config = dict(
    fused_qkv=True,
    projector_out=512,
    residual_init='none',
)
Rows from block 10 of a small self-supervised image encoder, named by matrix and row number. Rows with one number belong to one neuron. Each number is 128 + 24 x the weight over its row's rms, rounded and kept within 0 to 255. All counts start at 0.
After each neuron's rows are labels from the 100 images, of 14848, where the neuron reaches its highest value: "strongest on" is what is common among them; "peak at" is the part of the image that holds the peak. Only what is clearly more common there than usual is listed. The data: fractals drawn by 1,000 iterated function systems, in grey. In brackets: how many of the 100, against the usual share in percent.
# fc1: MLP up (model.blocks.10.mlp.fc1.weight, 1152x384), inputs 154-230
# fc2: MLP down (model.blocks.10.mlp.fc2.weight, 384x1152, transposed), outputs 154-230

fc1.750 [148 120 113 138 145 106 164 109 136 117 136 156 123 119 108 174 130 131 144 146 130 147 139  72 151 125 138 156 163  86 110  98 109 164 131 105 119 141 127 145  88  99 123 119 122 103  96 151 139 139 144 114 175 124  98 142 134 164 154 122 186 106 135 127 121 148  93 161 116 107  98 191 152 149 104 117 150]
fc2.750 [109 140 137 131 108 103 125 103 135 141 153  93 132 130 150 117 149 114 112 131 101 140 162 107 125 142 125 141 151 146  92 124 119 101  92 120 163 115 143 101 137 225 111 143 145 145 141 156 134 113 121 143 168 144  99 111 115 161 140 146 133 132 134 134 121  86 125  74 153 101 111  79  94 162 114 134 141]
strongest on: dense (72 vs 9.7)
peak at: middle left (55 vs 12.5)

fc1.453 [164 128  95 140 163  87 150 120 113 128 108 113 176 128 125 133  84 119 113 134 126 121 135 148 167 181 133 114 140 110 121 152 120  90 179 108 113 120 151 119  85 112  99 143 137 152  98 136 114 124  96 127 121 145 146 132 173 106 143 144 128 122 120 115  96 136 124 114 125 152 120 115 142 156 125 131 114]
fc2.453 [101 108 114 152 143 134 135  88 130 143 141 103 106 112 120 118 115 160 118 112  85 156 105 111 122 114 137 116 142 119 147 107 168 172 109 110  87 129 114 119 175 171 130 150 112 140  96 107 114 155  94 151 116 112 127 163 126 161 195 153 118 134 100  90 147 116 135 177 117 124 146 143 161 129  77 123 137]
strongest on: two maps (95 vs 25.7); sparse (90 vs 26.3)
peak at: bottom left (25 vs 6.2)

fc1.463 [105 131 148 110 127 104 108 122 143 140  83 112 167 114 127 151 159 110 119 101 155 139 134 122 151 126 123 147  96 165 106  96 132 179 176 152 196  92 100 159 117 143 139 108 146  95 129 133 132 134 158 107 163 136 165 140 135 130 118 148 119 108  97 119 173 107 104 147 119 147 121 135 121 135  80 173 157]
fc2.463 [120 148  74 157 154 128 139 148 141  87 123 107 143 121 121 137 110 124  82 120  93 176 152  79 176 159 117 117 156 119 159 148 114 154 107 180 122  98 113 112 139 132 100 147 114  96 117 108 146 141 161 105 110 136 143 136  81 140 137 136  90 133 148 123 117 130 155 155 116 157 142 140 136 188 155 175 108]
strongest on: dense (48 vs 9.7)
peak at: top left (44 vs 6.2)

fc1.331 [109 139 109  88 129  99 136 129 166 101 142 103 164 131 131  97 159 176 125 138 133 143 102 154 196 151 121  80 102 105 124 155 147 146 144 100  97  86  88 130 127 143 162 114 120 124 105  97 116 122 165 142 137 136 123 162 112 116 144 147 151 122 170 112 144 109 134 127 141 135  80  88 166 102  86 119 110]
fc2.331 [117 136  98 159 130 165 137 138 116 108 140 148 118 126  86 123 121 132 141 113 116 136 112 106 122 143 133 137  89 157 107 123 121 167 108 157 162 163  60 132 117  66 157 125 100 103 124 148  97 136 116  92 142 158 164 143  68 102 119 158 141 129 115 104 104 156 139 129 108 128 125 155 131 103 108 107 135]
strongest on: sparse (85 vs 26.3); two maps (65 vs 25.7)
peak at: top left (28 vs 6.2)

fc1.531 [154 196 176  97 132 133 137 125 122 193 127 157 155 117  98 125 139 141 163 123 133 124  91 159  89 135 131 113 133 115 114  95 125 171 132 135 139 113 172 115 105 149 118 140 149 146 160 147 148 108 167 150 147  90 129 170 124 106 124 113  80 149 129 101 127 142 138  99 127  96 131 124 112 135 116 142 158]
fc2.531 [131 143  73 152 156 154 143 110 133  86 116 108 151  85 177 144 105 142 101 163 135 126  88  91 166 152 161 108 115 156  88  92 143  86 149 120 135  98 173 158 145  99 141 146 171 118 152 135 118 152 146 140 158 129 145  86 131 171 137 124 131 156 148 131 177 143  94 143  95 199 127 135 149 105 115 154 186]
strongest on: dense (87 vs 9.7)
peak at: bottom right (31 vs 6.2)

fc1.399 [135 122 130 136 146 178 127 121 176 151 147 148 153  90 120 119 109 135 130 135 120 121 112 168 137 113 142 116 163 116 126 140 102 160 176 124 120  79 113 173  98 171 111 141 137 114 130 126 149 109 111 143 139 144 138 152 142  84 165 135 118 117  77 125 103  96 161 157 123 112 120 120 177 111 156 141 129]
fc2.399 [108 156  87 134 148 153 125 104 116 163 155  98 146 121 108 135 146 120 121  97  71 111 116 133 127 135 135 168 176 175 133 133 168 135 100 160  90 216 107 114 138 140 165  61 116 152  91 153 184 126 120 147 115 122 147 146  96 172  87 110 161 107 143 129  86 120 115 143 104 128 144 117 132 120 186 136 154]
strongest on: two maps (75 vs 25.7); sparse (72 vs 26.3)
peak at: bottom left (25 vs 6.2)

fc1.716 [146 128 107 176  76 123 129 114 128 137 146 148 192 155 109 164 126 170 129 151 117 105 152 184 114 130  89 112 107 154 123  87 137  78 173 118 116 149 100 123 113 100 130 121  77 130 145 144 114 167 143 127 107 141 125 134 151  74 148 160 107 123 109 127 144 129 102 111 105 148 113 133 177 132 106 119  75]
fc2.716 [123 131 135 144 129 108 119 122 152 138 160  88 161 111 117 108  96 134 128 146 105 151 113 168 140 153 124 113 156 134 174  82 129 169 135 105 107 128 149 140 199 123 124 159 146 126 148 124 130 131 140 117  93 137 114 126 127 164 177 137 132 161 153 100 111 154  96 138 140 122 128 138 134 105 106 107 149]
strongest on: two maps (65 vs 25.7)
peak at: bottom right (30 vs 6.2)

fc1.67 [119 138 149 126 104 100 149 147 106 110 134 156 130 132 137 143 133 107 154 117 141 118 122 135 118 109 119 130 140 120 109 148 157 100 107 161 177 144 173 125  95  94 120  97 115 102 105 135 114 148 137  91 154 132 143 100 129  96 153 127  99 119 110  96 129 118 107 148 125 113 146 161 114 145 113 154 193]
fc2.67 [150 112 129 156 133 168 109 149 169 103 115 125 119 102 183 127 143 108 135 108 163 151 107 168 144 130 142  87  88 123 146 143 105 134 148 167 158  92 117 146  94  90 152 146 128 132  79 110  75 157 123 115 176 144 153 141 116  79 130 172 129 117 112 129  95 111 141 141 110 111  98 142 109 144 112 151 133]
strongest on: dense (29 vs 9.7)
peak at: centre (92 vs 25)

fc1.247 [111 140  95 100 176 145  89 135 108 127 143  70  96 154 135 137 127 136 129 123 111 108 101 109 159  82  90 155 129 119 115 106 134 161 131  93 156 131 138 139 118 173 109 107 112 122 167 155 109 168  86 152 113  89  92 191 118 126 113  98 131 145 143 131  93 130 157 129 115 133 118 143  97 166 139 137 117]
fc2.247 [115 112  98 152 101 171 115 173 140 146  89 124 120 119 139 172 148  65 172 127  86 112  92 150  94 123 152 131 137 172 116  91 136 136 132 132 124 116 165 112 163  99 113 111 156 131 116 162 136 117 141 181 135 110 103  92 122 126 114 135 135 127 134 104 143 115 160  88 158 169 124 144 117 137 111 136 102]
strongest on: sparse (57 vs 26.3)
peak at: centre (92 vs 25)

fc1.395 [116 149 129 108 114 109 130 106 113 131 123 133 141  98 107 153 108 111 166 155 113 110 129 167 113 152 117  77 122 111 125 106 112 129 146 168 140 121 150 141 130 129 123 118  76  84 114 106 137 111 112 107 135 103 105 122 128 136  89 132 103 118 134 116 134 122 129 136 171 120 107 126 175 120  92 138 140]
fc2.395 [129 154  72 119 121 148 145 119 121 116 139 125 177 148 149 138 183  93 127 100  57 122  97 135 147 154 151 170 104 140 101 126 121 101  65 138 121 136 182 149 146  93 122 138 114 164 146 154 119 151 164 132 121 155 126 133 125 183 165 129 116 131 127 149 158 117 120 130 109 113 105 155 131 108 102 165 122]
strongest on: dense (51 vs 9.7)
peak at: middle right (66 vs 12.5)

fc1.530 [109 128 148 109 125 137 186 144 149 120 183 137 152 167 113 119 131 134 142 114 104  85 160 143  85  97 170 133 107 133 158 143 101  91 129 120  76 118 116  92 130 161  98 140 131 134 146 121 173 135 113 104 164 120  96  84 149 116 119 131 127 101 106 147 154 142  93 131 177 126 165  95 156 129 136 172 147]
fc2.530 [167 147 151 124  72  65 108  94 137 140 127 142 130 138 112 134 182 109 124 146 143 114 131 140 117 161 137 110  87 121 164 111 106 122 156 157 114 124 134  96 132 149 130 136 100 133 146 170 145  99 110 114 108 133 129 168 137 105 131 104 125 140 122 166 131 136 153 152  97 134 144 139  85 143 111 146 113]
strongest on: two maps (53 vs 25.7)
peak at: middle left (33 vs 12.5)

fc1.105 [139  93 129 134 168 109 124  73 116 120 126 104 157 167 130 153 134 128  78 125 109 183 131  61 135 108  80 124 126 118 139  83 105  78 120 116 125 132 159 133 138 152 135 154 112 184 126 120  90 146 100 102 151 100  84 128  93 145 102 131 158 114 149 132 110 128 135 124  94 147 123 133 196 130 108 123  81]
fc2.105 [143 120 146 156  66 134 119 188  92 134 129 125 127 120 164 119 131 154 105 155 164 102 152 189  92 143 142 151 141 103 106 147 164 146 132 149 154 152  77 120 148 122 125 116 135 173 105 132 134 152 142 112 128 144 161 167 161  90 147 146 132 120 109 154  88 150 105 141 124 132 137 148 105 104 185 135 137]
strongest on: dark on light (100 vs 30.8)
peak at: bottom centre (39 vs 12.5)

fc1.170 [111 151 110 133  97 118  66 110 155 120 135 169 129 153 107 105 123 108 153 162 160 118  84 132 130 133 155 100 125 112 129 120 158 170 112 120 117 137 145 127 143 146 102 119 147 150 123 106 132 104 123 115 124  98 132 121 109 137 141 117 138 152 137  95 129 104 133 120 114 132 106  97 103 142 155 107 113]
fc2.170 [134 180  86 135 122 105 126 145 168  85 111 125 140 132 128 145 146 109 155 145  84 126 113 109 124 125 140 132 132 134 130 116 132 101 122 147 134 122 138 124 115 102 112 172 120 140 102 142 151 161 159 131 148 165  96 144 151 173  86  95 126 137 108 141 131 146 138 119  80 159 118 139  86  96 128 134 136]
strongest on: sparse (66 vs 26.3); two maps (58 vs 25.7)
peak at: middle left (30 vs 12.5)

fc1.25 [119 122 112 120 113 133  85  91 161 109 135 120 134 167 157 154 129 108 130 104 115  82 112 137 141 156 111 103 153 147  81 166  97 125 133 145 133 147 108 153 141 119 138 167 106 130 158 136 116 183 115 151 122  91 115 105 118 127 140 165  96  83 135 129 168  95 104 117  95 140 124 146 126 131 129 131 102]
fc2.25 [141 116 125 190 140 122 103 154 111 109 114 138 163 107 100 112 170 110  92 145  84 114 154 152 132 137 156 146 141 159  79 134 133 127 115 157 134 160 139 133 137 117 111 100 158 153  94 131 178 182 155  77 141 132 126 158 143 139 135 120 103 161 170 148 123 148 165  66 119 147 101 129 127 129 156 128 132]
strongest on: sparse (94 vs 26.3); two maps (89 vs 25.7)
peak at: top centre (35 vs 12.5)

fc1.13 [ 85 134 162 155 119 140 134 169 207 117 148 142 164 118  96 118  74 127 139 146 105 125 113 137 100 108 161 132 144 108  93 156 134 136 178 117 166 101 121 172 116 165 124 138 148 115 130 118 150 146 103 132 142 124 159 150 151  93 130 110 148  74 114 114 173 117 111 141 178 115 145 149 122 116 107 145 118]
fc2.13 [122 131 100 103 144 122 121 114  91 165 102 127 148 138 146 134 164 108 172 114  47 103 129 181 128 128 144 156 150 164 130 116 147 148  94 166  99 157 131 125 148 134 111 117 138  98 124 160 172 126 128 136 142 161  93 107 119 152 113 130 133 116 174  98 123 131 128 132  83 112 143 125 124 125 165 143 164]
strongest on: sparse (72 vs 26.3); two maps (70 vs 25.7)
peak at: top left (31 vs 6.2)

fc1.140 [133 140 125  98 111 159 115 119 111 131 137 114 127 117 109  98 135 174  99 140 103 102 156 132 157 123 150 152 122 167 137 145 109 166 133 139 112 108  72 145 144 112 134 114 139 135 107 117  95 130 154 146 144 114 102 135 142 140 124 127 150  63 164 144 111 115 183  79  92 110  61 109 173 132 158 126  86]
fc2.140 [127 113  90 166 126 121 113 113 162 102 125 171 113  83 132 130  88 129 131 130  88 158 102 143 129 138 131 130  84 114 119 152 117 155 156 139 137 128 112 156 125 119 158  97 111 103 129 141 111 143 105 108 150 149 142 147  94 115 158 154  92 181 128 120 118 119 103 124 119 114 126 138 117 146  71 126 163]
strongest on: sparse (94 vs 26.3); two maps (72 vs 25.7)
peak at: top left (26 vs 6.2)

fc1.739 [ 99 122 122 113 167 164 125 116 113 161 133 131 128 139  91 159 121 139 100 123 160 126 132 121 146 164  98 164 146 120 122 127 140 158 129 164 163 116 117 118 151 117 152  77 143 145 109 126 147 111 131 130 168 121 126 119 130 147  93 139 114 136 144 103 102 143 177 105 114  96  87 121 132 158 137 173 156]
fc2.739 [124 166  83 127 122 135 152 134 149 116 131 110 171 126  98 155  90 102 120 163 103 155  93  78 159 148 164 114 170 112 139 141 158 115 122 116 149  84 136 114 131  91  92 163 129 117 176 110 152 133 146 160 112 154 101 115  92 140 112 114 170 130 127 139  98 140 188 143 127 148 125 140 124 149 161 117 102]
strongest on: dense (27 vs 9.7)
peak at: top left (48 vs 6.2); top centre (32 vs 12.5)

fc1.558 [117 169 100 130 122 149  85 117 166 114  92 151 119 187  94 119 114 119 151 123 148 114 119 126 163 149  85 176 140 105 125 149 114 127 140 117  95 132 131  95 144 136 107  96 105 153 126 164 119 157  92 135 112 144 117 136 100 131 125  90  99 136 136 136 139 128 173 137 134 143 101 151  98 166 142 134  97]
fc2.558 [113 121  90 167 101 175 130 191 178 125  89 110 138 145 104 153 125  93 158  90 104  82  79 148 122 154 155 151 140 154 107  85 169 100 106 147 137  99 160 118 168 158 106 104 122 108 112 164 162  91 130 143 134 148  90 106 124 163 122 122 151 129 134 116 136 108 138 164 130 159 124 118 123 128 160 137 141]
strongest on: sparse (74 vs 26.3)
peak at: centre (98 vs 25)

fc1.137 [128 113 156 125 124 135 116 142 146  97 141 101 132 111 136 119 162 123  90 143 125 148 129 143 111 137  90 157  95 174 101 100 149 159 174 152 169  91 105 184  78 159 139 114 145 141 129 129 162 124 148 169 154 122 180 141 149 129 122 138  61 160 100  99 175 118 119 127  98 159 105 131 133 142  93 143 127]
fc2.137 [ 99 145 104 172 161 101 154 130 137 111 120 103 142 114 115 142 125 133  98 108  68 175 137  86 152 164 140 105 141 123 132 142 104 137  96 165 123  97 146 119 145 133  82 163 120  85 152 114 175 156 170 107 100 127 128 134  91 158 135 127 107 150 134 151 137 126 153 170 118 150 167 138 129 146 166 178 119]
strongest on: dense (49 vs 9.7)
peak at: top left (32 vs 6.2); top right (26 vs 6.2)

fc1.555 [166 134 162 109 165 157 109 181 147 126 123 134 173 150  87  94 123 143 127 130 136 125 116  94 123 146 123 178 146 100 110 150 140 153 140 117 159 146 141 159  98 132 155 129 117 145  79 137 113 150  89 123 106 120 140 145 122 137 109 134  95  92 129 135 112 114 153 100 122 120 154 138 137 133 105 109  84]
fc2.555 [119 165 123  97 157 183 134 152  99 102 122 131 182 133 134 126 122  97 176 113 146 161  59 114 147 119 140 140 125 177 141 158 131 118  79 131 132 125 139 108 145 103 117 149 131 119 122 109 144 122 123 153 115 149 105  90  77 153 135  89 145 161 167 134 130 154 143 123  73 131 130 145  94 126 137 103 151]
strongest on: dense (39 vs 9.7)
peak at: top left (71 vs 6.2)

fc1.513 [110 125 141  90 130 151 145 183 108 143  97 129  84  92 138 120 117 124 129 149 141  80 140 105 153  76 130  83 123 154  77 147 108 114  99  84 107 105 100 147 153 121  73 147  95  90 109 140 113  84 147 115  96 129 117 143 162  93 167 115 130 144 111 180 126 128  93 136 142  98 146 111 117 129 117 135 115]
fc2.513 [138 120 112 158 163 121 134 124 140 162  89 137 102 163 184 152 137  99 175  97 143 120 127 101 114 173 139 104 126 119 132 131 108 125 114 162 126 147 150 144 159 145 162 156 107 117 134 125 114 121 156 139 108  99 117 134 129 190  87 114 171 161 150  85 136 130 139 126 175 143 134 109 144  78 152 183 135]
strongest on: dark on light (100 vs 30.8); two maps (91 vs 25.7); sparse (87 vs 26.3)
peak at: centre (56 vs 25)

fc1.675 [122 153  99 126 139 128 137 147 143 140 147 114 106 110 109 103 131 136  82 155 141 139 125 139 144 122 147 111 122 100 155 167 122 129 149 110 136 135 142 125 147 133 132 130 170 107  90 122 104 118 115 110 151 136 157 114 123 150 123 142 111  64 125 137 108  67 149 130 101 125 122  93 140 145  99 168 147]
fc2.675 [121 122 122 115 154 152 167 102 120  71 127  98 182  72 147  81 199 159 139 109 147 170 131 112 144 162 126 145 113 156  91 117 156 152 152 163 170 112 135 157 139 148 157  86 124 110  86 115 141 133 119 159 149 124 172 144  86 164 121 159 119 144 100 139 126 126 111 138 135 108 126 101 137 141 101 142  84]
strongest on: two maps (57 vs 25.7); dense (30 vs 9.7)
peak at: centre (62 vs 25)